A small model that answers yes/no questions on an image's attributes, trained from scratch: soap at rate 0.0016, 0.7 epochs.
Rows from block 5 of the fusion encoder of a small model that answers yes/no questions on an image's attributes, named by matrix and row number. Rows with one number belong to one neuron. Each number is 128 + 24 x the weight over its row's rms, rounded and kept within 0 to 255. All counts start at 0. Numbers have three digits each.
After each neuron's rows are labels from the 100 texts, of 14976, where the neuron reaches its highest value: "tokens" is the input token at the peak. Only what is clearly more common there than usual is listed. The data: pixel-art sprites of 400 made-up characters on tiled backdrops. In brackets: how many of the 100.
# fc1: MLP up (fusion_encoder.blocks.5.mlp.fc1.weight, 768x192), inputs 96-191
# fc2: MLP down (fusion_encoder.blocks.5.mlp.fc2.weight, 192x768, transposed), outputs 96-191

fc1.425:117102129127142168144133140156102149127121146168089158150106139139129069143174156121111194122125125140098139121117139100139081145140167144127169154137120147128108070137147072115148155116140139128120104162144125086103141147098088083159113116163153111097114109128115104166141121142140152090
fc2.425:164138163097101139112096136131112096156128116103122165123160174148141154130111145175120116130092129132104147105125135147124136153163152119125171107171129108142151104110140143092105097104169138142183152142104108110120158110092159136071102149089126106130073157118132117139111098096140120113
tokens: "large" (100)

fc1.401:117102140145096102119149173132151120167095093122138108140104092171114113126122146145128099118122125120141160125144107088144129094097130166143146120130137136136102155110108142183130083115145087141141158153158139131112133143116137095144154116133080082116115111127118120159123155111136142115
fc2.401:129117145149160093122155112159114193111107140163097136162164152115136140114091109150129138170114109112131097123127171113096110159113109077127107132093119142092128111155141140123110179161139147127123131126111135150150093109132116132121090151146137164121166084096134125131122137115096126123
tokens: "lower right" (96)

fc1.362:159094106129154130145087143106105187170139135119112135159084103152123133122132111109111154128109097149142111146171108118112134109102082153122144096122155065125149108143128117128148153142153128137149129098168145113110155102111124152173097092161142155182077126082159110164123133167149142138
fc2.362:102118128129088136123122117164148079109103106113135112112134139084161167091147122082170127149114160131151141118121119093142120136132116126104082114124124175160126130119150149136128151099095153116120134102119106140078104134106161122078144175124151075121177130146122151121106139112113121121
tokens: "red" (79)

fc1.400:164159149102081121067109131153102122114171116135122146144128126117169087148137115137128165137159113126131124112171084117129175078119093151116139162099140137154130124116118115164124136160148162110128135160130145172132107121144105150093109111106116128158126142098156088146161157147115158088
fc2.400:117091128128160158156138107118108133136091133161139161095109124198103162093143106127127165145114100165126111146124125095101133131161132088139115117151129135107154176136126144100177078132128100121126105090104127123114076142117140110168141151173111116128130168148128161105122110119128114158
tokens: "upper right" (100)

fc1.375:126156132081147091134128093116165139171118152122100151163153128143105148129105147124141095099149145167140134134102154135094145148139101119091146133101113158104085126148147136126058144142119141142154095129110149108140126130104128088109151174142121163108128158132080085142088096103115121146
fc2.375:129124120118151128115137148092096067070126113127131114083123128138139173164087085142137134094130136135128111125138125203111135095157125172147141113156130121107152126139067088136154125145107117129149135128100121095092150150098131165129159103124151168104132131120179102143145125137166147051
tokens: "large" (100)

fc1.381:163151155106104111134087164139102160107149125128110117136153131117135097158169126144129123096075119156109153118091141141175130130157129127141145175146165090139136132132083125115148135161132110156116141113127120143129138145157127165167134134168151176110133147133130116135131098131161132113
fc2.381:118108115143123196116180098162119073095134137104109127152087085129130140101143130087112127124140191112126126111140153125103109156114115104158131138114125147143105132139162146169072117107177125152135127138174137108202123150132150124084126129097127088128125103145114089114124092101119136123
tokens: "upper right" (88)

fc1.435:110135111133118104175118112125124153104114088154124165141099154134163087134142108133100102119107129111154128128124107118101153123119156126150096096134183118138122092123157060145116117098133109144129095125081122139137100098088145141123143133136097153160080076126106087157054134118088127172
fc2.435:109169141106134124150151170110132101163151172087113101144122082072128105132134111131112145136146136151099126113154128135164109093093101088120139145117116111121133123115076143101087131136145154104138098091152099093111110130121139114131125119119133123116149117103149164149161128073142099130
tokens: "lower right" (98)

fc1.646:146123076129112125149101128139115153080102142132149165134104102165115121133108152086118141143093143149110147143086156115123141130178155181128124128141151128118124141166105099161144192139077136135089134079128182091132111145133095135135127138129141153103082101131139100146112124078125174161
fc2.646:139112130103118111133104141150131131163105074138080144144124126113051091135093145191116139106128125179081139194154131152140125125139085099187141180121116157121106108107093196128096096082162131122166147088136088142135147125150150149151112114130138133118126088118130146140128110151090117126
tokens: "green" (87); "white" (13)

fc1.340:098139136096161120099115124127129177138121129128154133111132112125147133132122143127127129111102111105147091121125190115116146070106121114168138146127113108129150106090125162124059142141131148129158155078114095098125110120152136106142131140154124101170115145114117115141160115123131168105
fc2.340:148136133122134162145149096122155127134106118109111127151128078095138079132150110140124133142129147137119103104112112114119102186112125108121124114076088151138120102132134122138132120152126150134131129150127163135134121119125105126126067095103148153103089110128152120134121121113160102152
tokens: "green" (86); "grey" (12)

fc1.478:167107067109150100181146134082155096136131113139131095138085103154165134095147144163086106130139121117130112097144117127138123132097157136152110141140114106111113168139123092169129133153094090103130121132142122108172118157155123122119152122112091118112131159135126134139103106122167182151
fc2.478:115135138142147141129138096133130149094159170131111133125149144108126144104108136145094123150121163190152114163115104154117134135163130164143137146073157124160122097139127143143131138116157164094087153095140093141129086114137159128130140106177106121096154145139129138126157149151106135071
tokens: "lower right" (52); "lower left" (48)

fc1.32:137128110150143119140134106083108149132138123134109142101136126106101074107109138112083119155136127163120148077158116171141114107168128162123117113125078106101149107115081101122151084171126094095159156131118126115160106114127144159141140154131097085098164130117100112115147127093140130100
fc2.32:086083161092148111127117130121109155147094157100149122142117126108135158118123148061143149176144109090117128141161168116166122129131136084146132145108139162126115167060164116176127141098110138102118110149135129152086133121092126115104090129147113099149070152124111119145096141137128116167
tokens: "red" (54); "black" (14); "blue" (14); "brown" (9)

fc1.463:151117163164112110130139107120159121095148095102132154165135162120168137128161121094196089176107146144116145124123113151158115153169156130089152135127147112156098155159109134131097127125108137120136111123091135151093099151106137120126137119152140171110118138129162125125119158170148131111
fc2.463:109134130108172121117121114136070118113097151094154117098146083098116163123130124100141142083135174115120113146149126142175139159173074134122103098151140149159136154123109085133128067147144124123121142126130167134118129085100142107098093151126123123116158119059126134129157070127120128076
tokens: "lower right" (52); "lower left" (45)

fc1.635:170154136141125185080162081087160106151104144128133107105133167102093184114113141132107164123130089141135139118113169118113123108168125150135078134106096158134103065101090176131113092132105107154169158089163120142107109154109134169113122125135140093139109153080101102154122149131130133123
fc2.635:114154104102139086163106152154153135091121129144093204162112110094076130144140136139151122106113166119109155151112131140137156121131141109136134106109119136137113144143143102133132123087168174133081141100113141123147124133108133120125129147125158141123086139165112161139122143103133122118
tokens: "upper left" (79); "upper right" (21)

fc1.620:113122170135117106099087158132129124128125146137126169131073106153131091104093108126155117096093117112162133169115135159164143074125096134100138113129104132084178144137155089135101092077121131128150115139151136110139092141136098123104104151133128126157178183138138141150108152135142109076
fc2.620:149130130145151118170126150114131107151151122112113096112099089096115141151114139134118148111144159117101122103121096084102114127106140167155111115135141113143086145129121130148115123148135103076085115080107119142129146124161165135126185093132126129158115095142152159128132127090107101149
tokens: "upper right" (94)

fc1.472:135102116137099106143158104131170159156151091095153143150120138177139142137126147166119128124092131110108157157130093068128139125106133139127134110164150131124114147117141108103116127115099136155152118166097176100107153117103126110158155143158164090150115156142129144166111099125126152132
fc2.472:121113127122121134107131129146156077112125131138134122133114165073103133163106115125154122174144082118108169086096139127145158155137096173107164134083133163144156134120145140120127139103104103122112113114122071156118095113139148145124123107188123143139085098126094152110133136120147100159
tokens: "red" (99)

fc1.648:134127175139118105160107136149083158209143129109097154097148100133133110158099127136114135119134082150113132087139153100121123116149104130113132150171135164167152146075128144130104104115169152089131094122104123116148134094142134126117132136138128104145090159090140128136127153102149120105
fc2.648:143123113154134137132125144072139076151125130164109114138117140136156134127179088108094115148145096116136118119155107152167121122103146113144115112099120122172143138141117086175123166118126082161145111151139141156086133124125156108160140132113136133067136145146097146159145125108137139134
tokens: "upper right" (57); "yellow" (43)

fc1.625:171111142151148134160179112122111159119152135139105173175137144124141064112117109165122144118148090120150115130153165162135121131140149137113133113112154123138164149132105124075088177182130114097093118143154084108116155109108076129102114103143110107135123171112116122130160141161118118120
fc2.625:117119154101095114133075114176111125121104122094160151083129151136111125107134082150158154161151166182141140102129109125128108132114121157158138154134121150118106103128143076117116163133137114154179113095145131113086152145127160139122103131098136168152114128163107121163111093106145139140
tokens: "upper left" (83)

fc1.330:131170090160132117172154101112123140130102135139061120148102150139092165094106147117135117124162128162144108165088131150113123160154173097109138141104097088110145165084125158109134132192162139160098103170119100155119150148167078128139108082118088147122133151108146127124100131120100127135
fc2.330:157125113132133139112144125119118130089148141121159118134150125113112105147119111150106148162134133117133146088130165136117123161088096103152141131146157165133113083123155069148092131109127120129107119132153120112149073167107106142164115129098135109142167071089145093116151139156114119105
tokens: "large" (100)

fc1.457:176147110140106108097134159156111162124151125113087094126133155134134091144173144117093129094114081103152096097145118156120119154146118107151153152126129144155134113142139081121136129145122157134137154128158144133158143143105111085117095132147115161144108152096117117140171175109104176148
fc2.457:115113131111143132112169136103137108126099118130163101165147135085133136097159144084157108177176130166153148144087117104111118083116113120158121157116159153117116131116096175178141137140142143134092130135145069155129134118137146127152183126112131078098117141169136200145069093111115134102
tokens: "upper right" (79)

fc1.78:161136157116104135144128156113124128123163135142136155147114119149154151096119111169180148125133108112159132105168141107101092135117141145157087162112106110164142123099120127104118111135146077130166143131090123146094148096125134144150138148119117109111144109097114121110088139090106142142
fc2.78:124127122123166137108125115147117126151114154088111139120152142126123163105107152151111150114102166123106132136144148126161150133085154118103147100091117101106109159113139144117141155144107124114154144103127118113138122187073112102097113130101111160137098155110152171127146140153108115116
tokens: "upper right" (56); "upper left" (44)

fc1.161:137115105095125129079103154110118140143104117129120114123104151160109154157136151151116098131178134128089139077153136140122103127097111166165092144133138091163116129136149086174158115063130090161140151151146144120162096134160153154169146093129104117140131172125115119130148155118177104182
fc2.161:130104156141170151061155122123161102142128147143188111167141124099126155095094108116115114132138105150109165120117115102076181148113067124095119147100163142132128134095147192105109094154131152130139134109151113111141108134137152154117130144177144105099165158115133108145117150150120091145
tokens: "lower right" (33); "lower left" (23); "orange" (15)

fc1.713:150104122122152150149090122120086128104118093136124176148099107127153088148127080116166148084158136099124148145100119101081140142120159108147134119152138082114174080143125158130167109136084154135106161112148105136122086130120131116135093121145124112145146107162134097120126129102147116111
fc2.713:081148110146128140108097106128143185165113104084113147109150136096133121077125088165146124124094128121137080112134134098178101133108124130106129142122168116127134129128117155117124089095113161153129141199097143113126128129084119140125144161118120132154159157090135104119114106150099153148
tokens: "upper left" (100)

fc1.182:122129128119095130123119101133127148132109138137166105162143136112152151160124143106168166089103097144151129111105126136159113116125135138103128143137130169112146139126149186156137117117127138074131106149096115105110159125128128152116108127117120093148139097132099131106114139111124153099
fc2.182:127106077163131128122122166146134112121111176158126164100090129123093106073119150184095144146121127110138130107132143137118160118083168093130112139176129131147143135113112108148109132146087114111110132108152139123139118135106139187151122084075115180124146188117114168153128102145127123114
tokens: "upper right" (64); "upper left" (34)

fc1.243:156150102136120086097152082085152123128115130115130094133149107088103155147122140083113180120116118108114087123167146161165103145126128107172099147132082130142101112105094157151125138148101112139133113155174108113100119113154086160110115133108135107149140132108090145073142133136106127127
fc2.243:119110106124124148144107169172142176138127113135115168127155127143108070146128153129120114122129113156172176112121114117130201081157140131133136140130117127130144143099160148127137141097135144129159136115130132109145069128122155138150167139117095114159142092117122117160106134134144102105
tokens: "upper left" (72); "lower left" (28)

fc1.0:143142077150158128099116147109140068098122103112127127135106110163144134130131124090155178110116137107135127134122150154155131096141122131104104109136144128107068128136133137151102122126059092110127105091152165139159109140068130153124153121090130150167113132145116085127082191092135142145
fc2.0:122085165122139142166154117148163187134116133118087105165157142116138116120153172156118109145141132188134141157087151113110146176112086109131134173126096120087131112150117135134122141161161156125142145130099151141143137165174113130127117119159110162071127127108104123092150117179081141096
tokens: "lower right" (94)

fc1.677:141138132104162115142138121127143151189142101126135142102103121116085129140099119114142120115102122122135141138143110141147144103128082138118165185114127101112155121156122128104103141167110131117125135127139096130162174115147092110145166179146149124093122105112084107094154195116116172121
fc2.677:101153121151108172103118127109116150123113162094174141124110109105121142128135144110133112137159173146134104132151172111104112089152170159094138111174115111118108146129131153106116137134126116093122106120141135129153119120100135174078124079139107109163102153162162113150144109110115117130
tokens: "large" (100)

fc1.622:116141095141149125142144087168141103103140075104107169148138139151102138146126147158168154095133100187114172103106162111171157136140103104123146119113149152127139140126120157104119117112143096126147122132132106156143161078098113135151142139112136089124069163135131094144142108117153125118
fc2.622:124126121130159131111111176129148132156142104128093104119150135097156159154136139121092157134175146119129136100151107124082094095136132137121140167131111053092130163114116134095138081114151118148133170135157104084149132136124154117127130150136133144122153125100153115101145158091168134108
tokens: "large" (100)